From a checkpoint of a small multi-label image tagger: activation quick_gelu, batches of 128.
Rows from block 3 of a small multi-label image tagger, named by matrix and row number. Rows with one number belong to one neuron. Each number is 500 + 40 x the weight over its row's rms, rounded and kept within 0 to 999. All counts start at 0. Numbers have three digits each. After the name is the row's rms in percent of the matrix's.
After each neuron's rows are labels from the 100 images, of 14976, where the neuron reaches its highest value: "responds to" is what is common among them. Only what is clearly more common there than usual is listed. The data: rendered solids tumbling over patterned floors.
# fc1: MLP up (model.blocks.3.mlp.fc1.weight, 512x128), inputs 0-127
# fc2: MLP down (model.blocks.3.mlp.fc2.weight, 128x512, transposed), outputs 0-127

fc1.125 103:553476458487483525594505524516515500442447490508525546454498537587528511534501547462487484486503424492476546437551530478435428489467523505482522544586593475537490480446481474532567494478484515469541590522502514489550442495507569534456570536548511482533424523531526535532543538481534461519510505439503551553555536471487538511518468469513470492444479506497448587558528452530539568555514
fc2.125 102:490551479417535546469502511494497401529554444491499553502490540543480504484479481504432534524412510429546549546472449540538491424460542498514562515479552526538484497483511448486477508487436502497565519463525507533534464512462535525512482476489518545540513504471438506436451460499389494535516518476459532537438505502526543522443566498501508567592512448494526474467486470485499420519622
responds to: glossy; light from behind the scene

fc1.45 095:441491522482431548511497516492482517559465493487485548433562560465516595500490506494486534476543541473550553462492564564577471490458476583421520538510545499572521532496515512489505438474533538464584543542545490519472483526397505535420495512486512604545480521478465451446532504497472517430510470530480523451516538505578502520461492475574527469481531522458550467469535494439521467500523
fc2.45 101:542475469444511463494573574502518468449547485495481485542484522492493448551476566537524467547489470428430485522526485517543547533509558439496471491541477499520507448578501453487481503514554530530423505521450459479540463572535510563504506470431475460507515467507456508526491501464576497478537576524565522588502520484437460416511497574450459475451421451499460564552481549517444549503496
responds to: count: four; white object

fc1.501 079:414416469610587494464537481472497529501480577489518509487492431496535445436481487506479480486519515490452465529500432477495474508487516481534439518468473453540519474464543516493515446466493427471480467573508474519480498448477526458499519532510547498473509501490493494504445529457475508464449558581511559472532471480489503441473545448555546535453502618564511547408514541529484584447518
fc2.501 083:664560467504480523521516509559500503512492493559429514503420528516467577555509458512509449510484482454536589524530530475489525486475551484410544526490497505560541541573499482464494480504493507487536455541543508504481533513485502526531440411520414472564505510529533545485527458457483476524556448464531476523487487526467511508559500542430499502463488484445455448544497504491582438492441
responds to: red object; purple object; its colour: purple

fc1.425 137:550563498448516592495518549465594431527516514517494478495548511491572498549519490522476510490460499485446506466507565523498472488550527492470480441497529478564510519487545515528487555562503505496574537436533558540575595505495489492572524528560547511492573526564613573482511506497548553521514475475496584521499483550484447550457481488453512548439532538516447486521539479510433502499514
fc2.425 118:460451492426489589491455530488511494518521525459411412448483450510489461510514457461535458491490512535485484488522515488485561495498536498517408538558519507499484483512488405464480487587451453551498518514481481503519533531625542519506484479471547472505478509550502524543557504484570547468494521438487543490499544445474524448452408432495491471424508525566492513570548539476553462517549
responds to: grey object; cube; star block

fc1.407 092:480497537588532499495474490541529547497451488518480505508501529456517475479525421479452533531482500562411508420494523520568526476525509565560521438427513514487500515497524524517490522476532493498356508490571530419557501562485518515458492547507518553475533491516494562508488463502557590531520503488512539500457506519451575491541508545502479599603561529492482502489507458487560494546556
fc2.407 092:479534518490475432509517482450518546475526517489393504549475562531516391495510531547537591504571466442453471477520515493533447511505502479552478487560477479482558547464543551443527520524487476528519524504464434542504482437444431477522498484532427489572462490508452585514520587476520434489470517512563453548460474554471443513499486491576449479556454472489488523477537435503479533514507
responds to: grey object; spring; its colour: grey

fc1.279 108:539503400502437484516567525463534503491519514505478524499614506493527488487526517508434489467462471521453516500488501456488489541528480520519578441473495563498540480496587468461560526575569447441463512456534489558500462480504529475498577524484411543473532529521474579484544476502574425462547457443541498520499496477447479475580471500399447542467500480483472522433491493517463499513543
fc2.279 115:531519508466525446550493482515514489518471498510548475460561488493530506448578474520508488545551486444577542482505508539552520531533529438546510576492538457566501521566552432531454466472426515494424484509443576484505495546510538516488466553493502549402495552469482530513510467507476589418476494501491509458489537443414482452475493520496439448430433533529505490515506564482526492471594
responds to: grey object; white object; its colour: grey; its colour: white

fc1.364 068:372458455482529533484462456487507490475478532379504572496559493534503483438517519508475522477540482478484444550513495499466481530574521512445437491547551484532598531532603471605457524462507456492523534526490528551508441464515522476479535503518598493503459505519524551488425511518507454508494505475458478502506514616514438491506532496467531477546520541504505503504480550485508556546528
fc2.364 072:369523528460628500471510482426481493502432506478561567522499511469544451499501557509472544474493508448506551524539507444522461549504540537533419549521523507462579466511544561420438533432558525461571532495488499442515492461537533532515496514517460575477473528452514429501457582474507507501517525539483473504480506446448528458487496507518478524474493487483488473432523472517542467454535
responds to: red object; its colour: red

fc1.179 085:530453466534484530488490528483530434487506481589444545363538511486512553506501397531551513522452561524512556561534519486501546506564495522579492496537537425534467587455472514443496514510553480445453493522514485508484452516457539523540505485508451522556521506443515462555543496421544484501486536497569511616466557488533495510505510491478536489493458475480499511478446513502515505586457
fc2.179 090:530506601497512428532526522527505491509450553472575484608434537426469500515497528475480475565411439487514517487459515494487455518517515484438488441452446549474483526524485483490549440540496558555558520509500476441472520486455508513473501505538493527477457510474503569448438464546474539482590422495405443414479501503480536500515511527530526494482543511542484481469553507567441456490523
responds to: chain link

fc1.91 065:445446496507482515501476519547501467470406569410463507524498408461491469494552519457524538458538521474444461475438514489448512488558483456578508504422559493527499569445485551435512500475434527470548535466469553468485440501471523495527475557464513470520513504519370479520524500478549510425536474567471513463467411555492494494465488510488570464467457503472437534510516487529498484452509
fc2.91 063:519523476494555454505448450493514535504454494571505483538472549526504472506454528543511468526475468547464477510445555539545497499464482578474500518438474505596401449402545491460492463426539504525594479485565504454549548520498443500448560556514544498523531540505520473512439463504510488553500525527531483583511542505539525452515495527542526532521504490517556487484553548424478592448448
responds to: red object; its colour: red; jack

fc1.257 099:547566464535454481527550467607507458533543511481450530513463535467524468500515438533445438493451496447477538442540537572456492516479512547569547414460435503474503501521536560479486556512510441515483464503568485371502528502453521454518566499502509505577446477554495495542516524483554512500462521557491527479454496504437540545510474460474504505589491463475553492471467495529421492506474
fc2.257 094:418491439503573518609516550483471495431466509490477593511487489473552502560488501545535479535537448451499516428492517422491522401516499555512550601517505444518467493518492597473500518491465516546466401496542508515444522515473549482467478514529493533470497530511493507514481487467546496471515427535536524567453489501464496446484557515510516496423505540464521477526489467511516488606553
responds to: grey object; white object; count: four

fc1.169 094:492562522558488436538461512440491441517468461477492552423465449517524516480514485465497486470522513477500488507458564506468446469500521527494557479456491445461438512574426438452489458495476474448508572535439540521474524484520554499470487468413509440555538497494522475413454517435436437526457502448470538535511438456527541472525545567528516520529422486564512485500456509543450555524428
fc2.169 100:463478454483473583453482545542483503444502543559545486566554544502511537492493510484503497490498493506481500477497513473556519463509505583521446548521561588522546491488522471550546507561501493574497453473489432487539471536516548447502512538470487564466442544489439492531530502506540535548465496534493576429447606516510469457470412525480505451426509472508501486588481503445539401504550
responds to: count: four

fc1.290 118:491568501498496556549445466443494482506518484527477521486549524486435457487489427464537493511481516489391527530453503554572520532438463505467481527485528513459526553465499521474552492500439532530533563488412388484598448440521532476468583447484523464488507500478512500502473482539483503521480521531500516516456457510503498557496499543543606500569513485471486497495559575531557496495606
fc2.290 105:528507507469492479531540493524521526508510481539479533529502449461494575533483504485465440481571469574402454480524484543562443401528477535515431589607473520538485417508481481473520528488526495501561547457494475525501462544504536551582524550514474534467491459519511520493504476493471475506467477534528472547449484557474561513498534478457468523466528448555594471566462527480425494462579
responds to: jack; star block

fc1.319 089:499485455486517504504455464459462474523448536477439516590450444498454494546489489495499505625443565498488532557551461487494528447496538501605538534528478528522539487465485490520509577471498503486490415482512592467473498517553548438492483462553498543509479447505585530457470498508516499498493499469452511538490526460490555533529447525587513523496498502564474573523568521422479538566557
fc2.319 113:503508554540479482453506505461564478573506471535464501451458437487546491477511583480499558552518493501536561446499423542532495478474546456484476481519524499489516566497507468543485459486495473496469539503471545593420481527493540508528515484458511556465507566483476533524501569491537435520543617531540579541477453541493506513469512532472465485412509490492441404523434517466544450433440
responds to: count: four

fc1.406 100:525491528506497523401497542477486522523537486541506483590459480461514523471540549443507606496471477518498495483485518483469517508552493480438539491509485464463488499461491491493620483495508486351406568569508543547456513511479356446514504499488528478583476436516490495480454486484445439443461493463511516521468501438509496501519498536506551500513531485543534540490493510458503497446486
fc2.406 117:466513520482447480585479479482542455520526522519538558478508505472480465548452430540488390464470542484496523558511501451528495518394483493472534531483494523530524476520478526496343529491510489624556380483489482522534497482477384552499519419483523525404496544524519483525476499477510526476506488510514521498536506585522471486524525498482488509500545480514551484468473512509506498503463
responds to: teal object; its colour: teal

fc1.439 095:473561521486547516482484456502479539539495562538457458502542526504538499498532491449482475500489539505539462487498524463521473455527499522541547482483539449418508523490513460521519544457526483529539611413572531500490466526535579408513507470445497550540499464458491508529426498532497550525525468444494574556478506524515466454501617533522495413582489503479515556522509507507485392580469
fc2.439 110:500493618469541559404500544485573566463423460491493372531511472480498472488506491497447548455495426481490461516502501570456487492462480492556530430475512489526464449541496454568468491451516515588458534510410451516442530555516440516519529574537521485499540524574504519499466549481513547511426500482521485493559492461527472479508462466517515494489448504491491511500507508543503570495463
responds to: black object; its colour: black

fc1.344 085:643502439450479489487438505539430506551521479504507442502556510503416512512553503484527470499419481472567499466481503483470490493389437483494538527514535496458517609530528479484541500469533464476449450497494502528535515617493554434530504507512508577539471427502500537469520516531492453515460471463546538570527506454527502535546576442503459509480493501491525448521467479516503503460486
fc2.344 083:438484562547550439579540472483550525485480481525507482491438568512634541477463521521523513561524554520460520507495516585534503528528512473500426515451518482484502465445508565479457489499461551446544520438525593471519495463512576545508448460482450433482521549487535501486511446586558535514496552530446434405474461482507522494455465548519543523521508477524470494461499508491487512500537
responds to: count: four

fc1.401 099:480564548523489496525543567484488566514494460490534495538519558518494509477480575486533540505560532398516457508495624553572554491484493508496499547485464585519556466487502569534480488517514595539519497508487516499531481556559445533536503522536476522529524530557544540559536517514510457553456584505447506462536530472545561512522543565542461468520553512532438499513461578522488530522551
fc2.401 090:459430551534493522494513506525522481512519413478490543474494477565496502474490498559482455519518505472448585508465563552565464490469401455533530512531440415493489487535469515477548509486524526534454544522518477438511554571428503521453474536469503444472499476598535599511500553449536520577498485547494438492482494516442477564551478466440524494509519488523516482466608501522488438489470
responds to: white object

fc1.314 101:533497537518454476430495478517430536484513486479429534468473518467469568501446424542463459538435492511426528465531491520500509467494511553535566428461489608463474522485571536489522529521595476523524462541580541414502485555450516433520462547484585438491475478502461462530493545497492512451498495454519537536530470484461507475455461502513492482587538503443531513520478477535450435537536
fc2.314 097:508461473540535453522464505497540450480533575558502564467461507501491481491447503484460570484529531482530545558469454517432493502516525522546408537472548487540512460561512537394432427500487524528437474484558504492514523478431528505461515531474462551528515433492531490497512467520607491421505517514485405499475540561430489419492536573551550479504492488461485511563518434504498486512479
responds to: grey object; count: four

fc1.281 097:550543489578506460569474501553465489514513518518532559452452459517513517461502433487485572459525485493542522460626545473510530532471516525493481489586504542516532510517551505608465512482428465493467470563470522518364545485509492448469489504516479494494510552467502541534531446497503481435454528405459533457540515510482526561545461595524483525458516511556526470498520500500535537476488
fc2.281 109:471513476576428450464495508537544540508538546430520485503575572494506544518490469495522472475519531502473494523460617469461507482469544505537492527465448466420471541511521550504483469553533469489531547508524486599511514488517497486452518459451517439498520464537487462472507505434516592562430447458529495516528537485509585497514502610528481546485434468470524499499516483527401497555559
responds to: chain link

fc1.109 097:478483477496512513493549482634509471516545515454455525519572493513522490504453492504506521454479484459516495531500521459590495499474512464521483437493540617567485524493526465589484551515474502485482535459528502481546483545472478436466522560476469528553443462466484573560559493489505550509492544560521509499461505494408506618490506505494501438583533470471557507507496459514474408505556
fc2.109 100:481545503485448494431453535518412555550571527525486493509529528477493495471493483538530513496526558474446536492459429518506555516562483497459484507504538469523517457514439516514452480542505507518479343423517457421533523499423537524520512524494561582444519589518509537481508484547531483488493441469478470499467520469497531508561549560516504526481599478429466531533491508580512486531507
responds to: count: four

fc1.256 092:461532499511487573467493466452440550453407566491493498511509490581516462499566545483518518532491511534499544539485552506498445479482392552470528479468518492516418502506485417492526499512565453522522452457442425532436542504531549461518582474540470445471542412520514491517488497449475519493459528524512545514475476456536510379485555506465525507544398513463514507490443504527509503513496
fc2.256 087:503383489554459405454522568494490531488459465524532549509535480451483484493457502519437503484453579534511541544504520494481543451494462474502559523538502544488572470569558508461510484499470563440438499530501492495503530534458621473528456490485470535491480519527510475497447455536469445541413556506517471488490546527528443576520431569453553513483513486521411517493537519497503536546482
responds to: teal object

fc1.158 090:527483473485483426484495508569446486469511454483478455479607466479485499486543465555471474480443444512425524474530536517509411456500556490457522462481466529490433555527550487492460563498505463489477497510479486525476486526589472559462466480397531456429491429456419521457544448440523458470520494511408583478515450531508492542485485466508494478481455509499534487544471521520567546437529
fc2.158 103:541560363508518527511486524462484514494464428481566534538545514482534521500496481506461438424554557471486621444474506466547499470530515560403536509511502505502549494443558484553477434519516517469537491522477511533536490423521517528447540523526533509532438463502506514526485434497567524478442511507435509571495511502500547474491455508486518494459479550552521584536542534518476492452426
responds to: chain link

fc1.124 131:458474497496501450486503474473471534435536477504492468528520495480520560508482630542492443479595458468435469523348540487522458539518476514462526512454525517483483347431477500453552494496532497512499525505496426473507478503509501488467518535548481466493443420590485437496502534524459484527501479523423498477484475545501480526454554430467539490515507497530473490460510541536523511477508
fc2.124 143:494577505540473517499455435527551508597457521438494508491510512558524452482506557460439399505517420452447501462492477449526562503524520487424527452447448514453486562511495513446499540487547508539509548521485514526474585570469460526514504431487513504505527510482505513415457526494533537535458538484568465489476512503463480528426455572554547481495490515504525553495511492579459424465557
responds to: chain link; capsule

fc1.236 093:513574517522551456550427465476422524550511508562459514536449478488533496481538483471517535509477437495507529478501543520521506522546609515459467467442532476587490471513478458457482472469486520562528549443460624487506584430530477535520487538432498473496521516564525526459505459442501447512561508522531521517488460514497503495439437454525506527521514553570474572446491534459493421480477
fc2.236 099:516504486466474516484598472508522500560526518505488515470543519606460501520495522473430439460542558499459519458492468529488503457518496534494563542502460525530448518490509523562519482474500510487587506515506444449522482526488473444383516505530556550511525435409477525530498500554558546522464492533465511530479491502498465472373480527507482445450503531464513433476467536640534503482473
responds to: jack

fc1.341 097:518509528462553573447499511465508445490453481411478459525544504524411441407463471510451514541518451484532503368492518419515520515600507506511489450455491472567475452524482477617450509486529466460526468527476549545527529514495534475455491521468518500536541499483494527482495577449469527505526482461479486566477515480543465471479532469467536443570540464491480475473522545493477557552464
fc2.341 081:415489514482514482432474490559484452481479488508543483481503569493426525473534464471545398503526551486385494448503470477569491550523517510512535475489544518460482539484529477525518486489426516457438504540559504479413560500528389517550543438545475529440538517516525530523520543548512517549427500501456511527519481487584474516548443508475459513521472581544538457489508516512514502507415
responds to: brown object; its colour: brown

fc1.372 108:498469493515469469478583479570494525493509470484523497544555538514475455542436512464527475539512491495459450526523438493503423483509636555460458440449479541496548433494515515507491549529507503492519496472475453596555495535523495455540538506526471525534467409508486578543518563480543530590492476544479511505546431525525571514483509581471559466444511481517505493525564532499540474418500
fc2.372 100:560571535471454457446436466504509490471509489492599514472444523465543501475590493532476502492604515544520500458444580455500508427536432458464457543602544470529495499422544534511519466496523488525460476556540517464499521448497536487521466514510579490485469511495544439506482519490531475408466506559527561554480507553512479515543516479494441465546551502495483414525464458465476498497540
responds to: jack

fc1.118 098:482496511559508579509549497527474487510423497461426540504515522555481484540516498506563522475535486509514431481505527552551517491521505642533500503553458519516413490540514470414459526529536529516483526497541484433496542530544484410486476596553512471531591555501463545491536493485517564582523480509470531489474487506456561487475565510531529470568440555451472487514497464560523510514522
fc2.118 091:581483519495549441428518563523469531504518508457493445448527529547560489452597564444470580562503463471457489438535569498517477422483495442530533485522535469520459470460540506453534571527481510394416474518475464506481512499498547520513541531432511507604490492549547444564507515498529456528456525483484484453504469422486490555458450528556530497488479517495546505501514506513532482511521
responds to: teal object; count: four; green object; red object

fc1.163 110:472492485504496502478530569572556562536474433567573510445482449397503504518481495553546527540534472568478453466519535484548483500463519494558512528494488482564533462504534513504502495484495478484513491507448487452494491480484456519441474518507505459464404447524564478500509582492465489448530489462411494509506462530474533549455473450438504495467422532494621431565525472506466431456550
fc2.163 111:564518443453536505531500480461464536434521549513521565509545469563512539488512485480486476496572502515508468488546463480491513450602499456421501472548472543508529565409559489544489536514566476483509418499498585510523466449488509466497436521543518524548452486460449555536471456433531533515468543537564586534509493495565545494486464536471517439460509507466449509431450489549513437502457
responds to: black object

fc1.376 108:517439465515458494473591572518451522474472509515479511493525436544473448554498455537545456494502438475469438451506472525528492446551499532506517498512554474483411518506509450486476556483515502488467521462494469455543524524484520394531565591533491539586537509549554545490510510517524561519519549541451493526538534500480551382490600571531455504497524555466506533503512498560515522506557
fc2.376 092:550523516521475455519439511515515524470542399458494553502501489458543465508537518450542549493568509475470526414498510485583500452465526489477476440552488520471500472502501436485456468534517492422513412535507562516493467534493466477503466525445517502567553460495508466492482496544533468483543487498436495486434558591517468484541453502633520470520485528448565534581476485468522437462563
responds to: teal object; blue object; chain link

fc1.42 174:499529514495520551517520487557534546488558520512497547489557542514516553560485564511536575482489504479515498503559561494500496400524523537528494546525475529486514537545507483525526469610534572536533509526543572545540539537506427530579496534558509457531584568525524528588549489495521472563499520568502541544559477530545543580505498494529555504536528512542555525531553517469508526538570
fc2.42 177:570482455448511465492496509509480542508535573469485496512505551505528487480430466496447512468523542448560488479574512513451467488478467414507536560507446478520488516522505532556453513534469590502474447508541586498405466574523495509519459541489504531548422490511557537493484438529469503498487495452479484496519466418452530468467554510519467493518508544457462459545523369532406491561521
responds to: count: four; purple object; jack

fc1.94 084:450483567515492508533531488414467470557457447561538547552493578523459564495480554492560548521488502617543472580466451477512534431487488557421525530498521529509487514521504561550532489472434498493584476481541520513515481469511515483538495481531496482462519560531483479510536480503529410496503494606493534518458493562509544497484440497529503499548538513431466491571554506507438532567523
fc2.94 077:461508484518531481500425525608501477454450490474515441492542435478535476516416465525414384491554540543534551449454491470492444498518399525523485513585509479558523528550548487489544448482515513498548541548486544506487592553489414550527502517421490514477472460513470524460466490452502545462545507498472454514557513557496554474509496468526471549438511518505527461500539506507532483483520
responds to: jack

fc1.22 072:476482444486520522452543511428488540465487423515527509444487487444591499487497467588502516497530536497517485560586436523523468451520519550537500526480556489417505509511472476562491574515507505505465478413454540616496567489568510462570533494521512536485463494518493472532494525534486498528569463513464525497489512518435523545491581524532506437480437475481491515405492541534575448517523
fc2.22 076:467466424558459557546467539525523501458503518460485565534494411519538482526498508445558499452513533479473466531523521467512482478517467491425497474504487513511527430460463474522474580529474557526409484544420468483443493404504503530546507515521478363509523491519571496522435516512531557524452481521538485570472500594473476519518506526460526499413479499514500513582505533552520466515467
responds to: red object

fc1.461 093:569500556482418546456544503553551509510539555482478468527514456478429464476480535477426423527485517431492532439487485471487506487522527472510526437409519439490424472492508410650503516476529484464416492512526489509569549538501566479536516532473498568509495489510478521519481523487459514436499508481482535492497475389498511549508487497482485540598510458512522482493533482492473488556488
fc2.461 086:572522527535445504462497504448498488516480474558489423497528502443452493353512533498608462462523608544427573442480505463554518472550539516458586494531446515512487546456533463515544472562517476479499504482502517491460502565553449490525477514560499453520540515512518459550459546504520556518513494451487490522445503421499504478525486505548540511531483515479554533460545479455518530477558
responds to: brown object; its colour: brown

fc1.350 086:425433487510509458505408504397539477509496505496523562507417490513583541526484520464527532469447501463416452477480403405469484499459507581451538478460545457454575455493495480473540493469458506530491452545503499506451530423545512517524504530497527511464455504501472477424458461496486506471509455509530485551458515574530512495472502536460446495439446447476489478454572471462531490469480
fc2.350 089:446518465568409455459533527587488522486487544547487468526531531503554494441475471461554533496449466475403508626459535537448558510494482517586497501446468465491455534524491537501516528533509530494464464480534494506517574474421481503537446449456526454525529527503498550446439494522586506496496522526487473494461512457488457524511583454542518541424475526536470579543496481505482516473461
responds to: red object; its colour: red

fc1.298 093:451592557479521504511412486494466437434463469594514474476415489512466495538486513484495463529490494434467506535492531498519541482440547445554421462511521535560476493507472425509498529481440479549499575484422548507506433500541524527524522508509485484507515555501505489413470545543454484430573511552530498540588501476575570515423482520511509505537498513498466539483471527509518584501488
fc2.298 102:519479529486517536490573477555560581504506535466508520462495464501481473489442437512475481437531569533459505424514511530460461487468439486540571539524443433552511458489532534538594551498480493473520484483555537475502544467482476514491475478511426503570546437479488511544487456518531473520500567540485522565414477534431442464478558461486511529520470533468522525544429521467411500578562
responds to: jack

fc1.280 072:416483485511545566493530532495510462521506552402534654483504518528428522353487509511511510544516514538525497507473512515540517471588506526512445456509481485546505477518497489571402516515581476469492574531493549475510550498480533480491520538540542526546509503525510575515426578459483492526504518494534509521491508542522520516501581522470434454541515517485470490524493512512499536555514
fc2.280 070:440505536505631486462507462464453465508445451521502505559464521500582495495519517562480480496480501542469502353501524527583479578460466539489462483450525529445517499496537608513418517475506498510573499504549495465560525445484527562530484498519495559449500455484515438472538537516535499541515476543536488502487522454553520509530461521610475517471527514483466480464541511532502460482500
responds to: red object; its colour: red

fc1.493 089:510541529536537456456482531523441555505392473452552482550500519527526462461511471473517495487469482511459456518498445551523494480523498534484524463560435438486491519507456462444465479533561468450493543499582517439433469503533522441467506517559512510602619491509500498523491488500467509557506484528476513501502501436470540420492509556582496456534451562469447474623500505501522540489468
fc2.493 097:563528509481466465479535536464500550487516478506517523481487504527439436457524505465525633464517504483528468455487533482545511446516558439485611470503493457500461487449518460552571480508548567519483560554505458528517552573479527471565454515505468448549466542443516525482403537427520524508499513461480585531475522528493455548504404491518461512461489538471509550453513472543503567486496
responds to: teal object; green object

fc1.502 084:520480524438551470513583531416596552525521563552530473495477473569485461527480615538485501487459536460528475471564555491525505464431451549492532545497509492445505472490507577564582490449476530486544507480483530571559511584479535509507552521510504461526480562526552538548465516496537448466510537559486514461491497479515536466495549455507454539521508544501539483548496496505516602524536
fc2.502 091:493555496494459447455439484557421503540554517474454515551532445456530509530484418461483472509513509470471549518483485594481546510562519500567501461483484470453519567529506473486431494522521549492462548576558429505448529522546511473480445561566449488497570482489473482480520496514495598421462543479534487503477518513495474484499445567542529535499487504492451466481479385497443442534456
responds to: chain link

fc1.366 084:464504502481513523535481473502546504501453536589444515493489472435550559567455520503507524531536517512472522496429495458441496436496501495547498478539556521473492495518518452400496446445459483443534470497481469530468469494521546522538500562549481530491507456585479533549505483518486412500487458418475573468465459476453528504466575448529461426401581519503497474538533477456468501543411
fc2.366 079:565484555513456483517481470517523444451557526452434547482504460518455484472468490502428458440528456485516429501517589577418515491475500453498488494562510504499522611486467566541493517472498561496462509535513561482546405479467530567577495467512493510516516508450423560465514539423521488526532510505485523432501494523506465462543509457501484517568500492538470506415574485542449527482538
responds to: grey object

fc1.464 116:544481586447517546442497445506541550463440563536464552473531526517563471542505463461525562514441485559444586412497582506591464530588520554515480484531521488510551490490591526508448498537495474497532491420564571531489520527499509465499541525558528562520524528537529512505519556512510531563528540500499543462447514567523566526451541484519527503516500527522454505446493511483514497491488
fc2.464 098:527432516511449487456436547452473463536439526492494513486454514556443475493530483501479508438598475467458603446530559473397471519516527525549490531440559521504522515509542590510441523582522454540496479523508492483508541478583497490489450539555516562497469506549498507492552509470467422519492525511533499466576599476532467505459422499493485489495513515511541493469487499476503541477592
responds to: grey object; its colour: grey

fc1.278 109:544479510515509492483485440440517524491555469492531518545453466479531522502505529500491485445497539454514389504507491484470464469525518513472477566568508462509540489522502530559420515508571509505490482514433488646447488519521495513491625512456512482579454484521499543543531514489487496536483473514532533553538536475466456464502464523517504394505520613469575583469527511460551486527520
fc2.278 099:462504520486512491379501506494493506505453543415473656502498518530455473486535479460505493517483434468587467545561493459471489447523530481479498526509522496512515503521527482600387506487474521509486483482530520489522486452542508531561468504512466480430489534490544518557424475491549517448480524480466486509441506608457465539444541507487494461550467471471424489491522467462512479557560
responds to: red object

fc1.135 101:526448497525448484504460461494464508514474425409519531495507535455522522473483610474508538491482502473505537518510526521483486440462522616467529491478524397463521519516502500534558458463438501503516493490544564485624501465467516480495534494547518500498537570536442541594486515446536476535425502442462494574515505500496474549517466529530487446472485474493560447480550445512448431503555
fc2.135 103:491538483431509439505561492511453512471492517547435534509539473487508489574459418471455473522478485381502469499512472515521561488537485484457541498456534525474536520546483540518482565533476562465474570558500471406375443533516460500550420483507484453562485477501514516458502561512516538493573505482523493421486461490485518438515475454479518527516492543486452532534463485425509439558472
responds to: count: four; jack

fc1.170 114:493565482498477428476556571572548479480483570513565490505577515427456469510496499479544484529541477560461470465469496487578486528420480500504509509501473517534485544438561564537463516521468541566623520486472502528521460491551485490546501613454507498510458525492458473557488516484553472492484520555472488539492530523543479537542538450540553487482444464521502503529612524523546536469532
fc2.170 093:484511543459509480496489465548490527509541552485444437496527531472491443516570513500508408491542489524499503468504552551569499405506507496516445522564497560565509531398450546536510508498570459511517536459492449510527460571520466503484527510423510430487501490557504505475446455446493608504502503522471503497510505498441538392570538477480498501461549558530577456490569520489475491534552
responds to: jack; red object; star block; cog

fc1.6 109:567499527463436491476497462477536516507510470423456522540547466500539480512498581468476503444570521446495495520525561495554481486467497506466475509471542470525568517492525511598496520558514502558444427477521580587498477472513539443527572489547458521542480506473516527442420510538526519502445464473470495527513536453490451571534435461445525470571541395464478515502528446461558505478533
fc2.6 088:543513474493374446559548491495479530521517447484485584524499480515479485405536465473494506569584496460555484526566485474523484448538502487525514533516497534542523555501410498597422509549486468547555497487539444484517513494486545480484539537495514448528551523476507466504448590466543535495536477530495533458482506526493485500448561504465448445563526490409531475563452507537489456461529
responds to: brown object

fc1.137 085:480474492448408525587525483532491433502513519485493375464525472480550486547535498505562512491489553505482496544573486484547439514499500501525476502467530462530509584451538508477598524503518506519498466515496457516511507536478344545446464566536545509591486510538495548468500572496582541521469517513480518538562533538452471512472490496471486518549477526445508502503563511500557464531511
fc2.137 088:428488566527439483512505477448549497512490464500516475513494536492490444556528509505524517504540535509524530417488555518489520595558510501487520527467470520538536443434518517468522498456509498594582461556475504562528475477565560458535539488513479456431462419487543500408453478483501478579519522489520510491402499479494543455547534444483533471464595541558463501465542479449507464440492
responds to: teal object; its colour: teal

fc1.175 097:515474498522521498507485499515523508475495445544530412538531483476526525425519519487478560488516516486456527531540506468458497540454505481526529495487499499488442465486491448458429490547469489320493442558534504547464547502480424436526484525506537481649479504505500474489371546516481478476498508483505511522484485603510456576513462463523543521521481458519537529539476515478457520504482
fc2.175 110:451520481529467511444486528491515521528488523560567609518477492457459544582452480541506467476485556507517509504468502560517508532498469532410519505448503479499568467480509560499529497461528504658497565482525492525563492425532419552497505429463487496348487498475507458478521511462448511491490519503481543490509540439520507551539521503472485549451495492528483558461495502481507483452465
responds to: teal object; blue object; its colour: teal; its colour: blue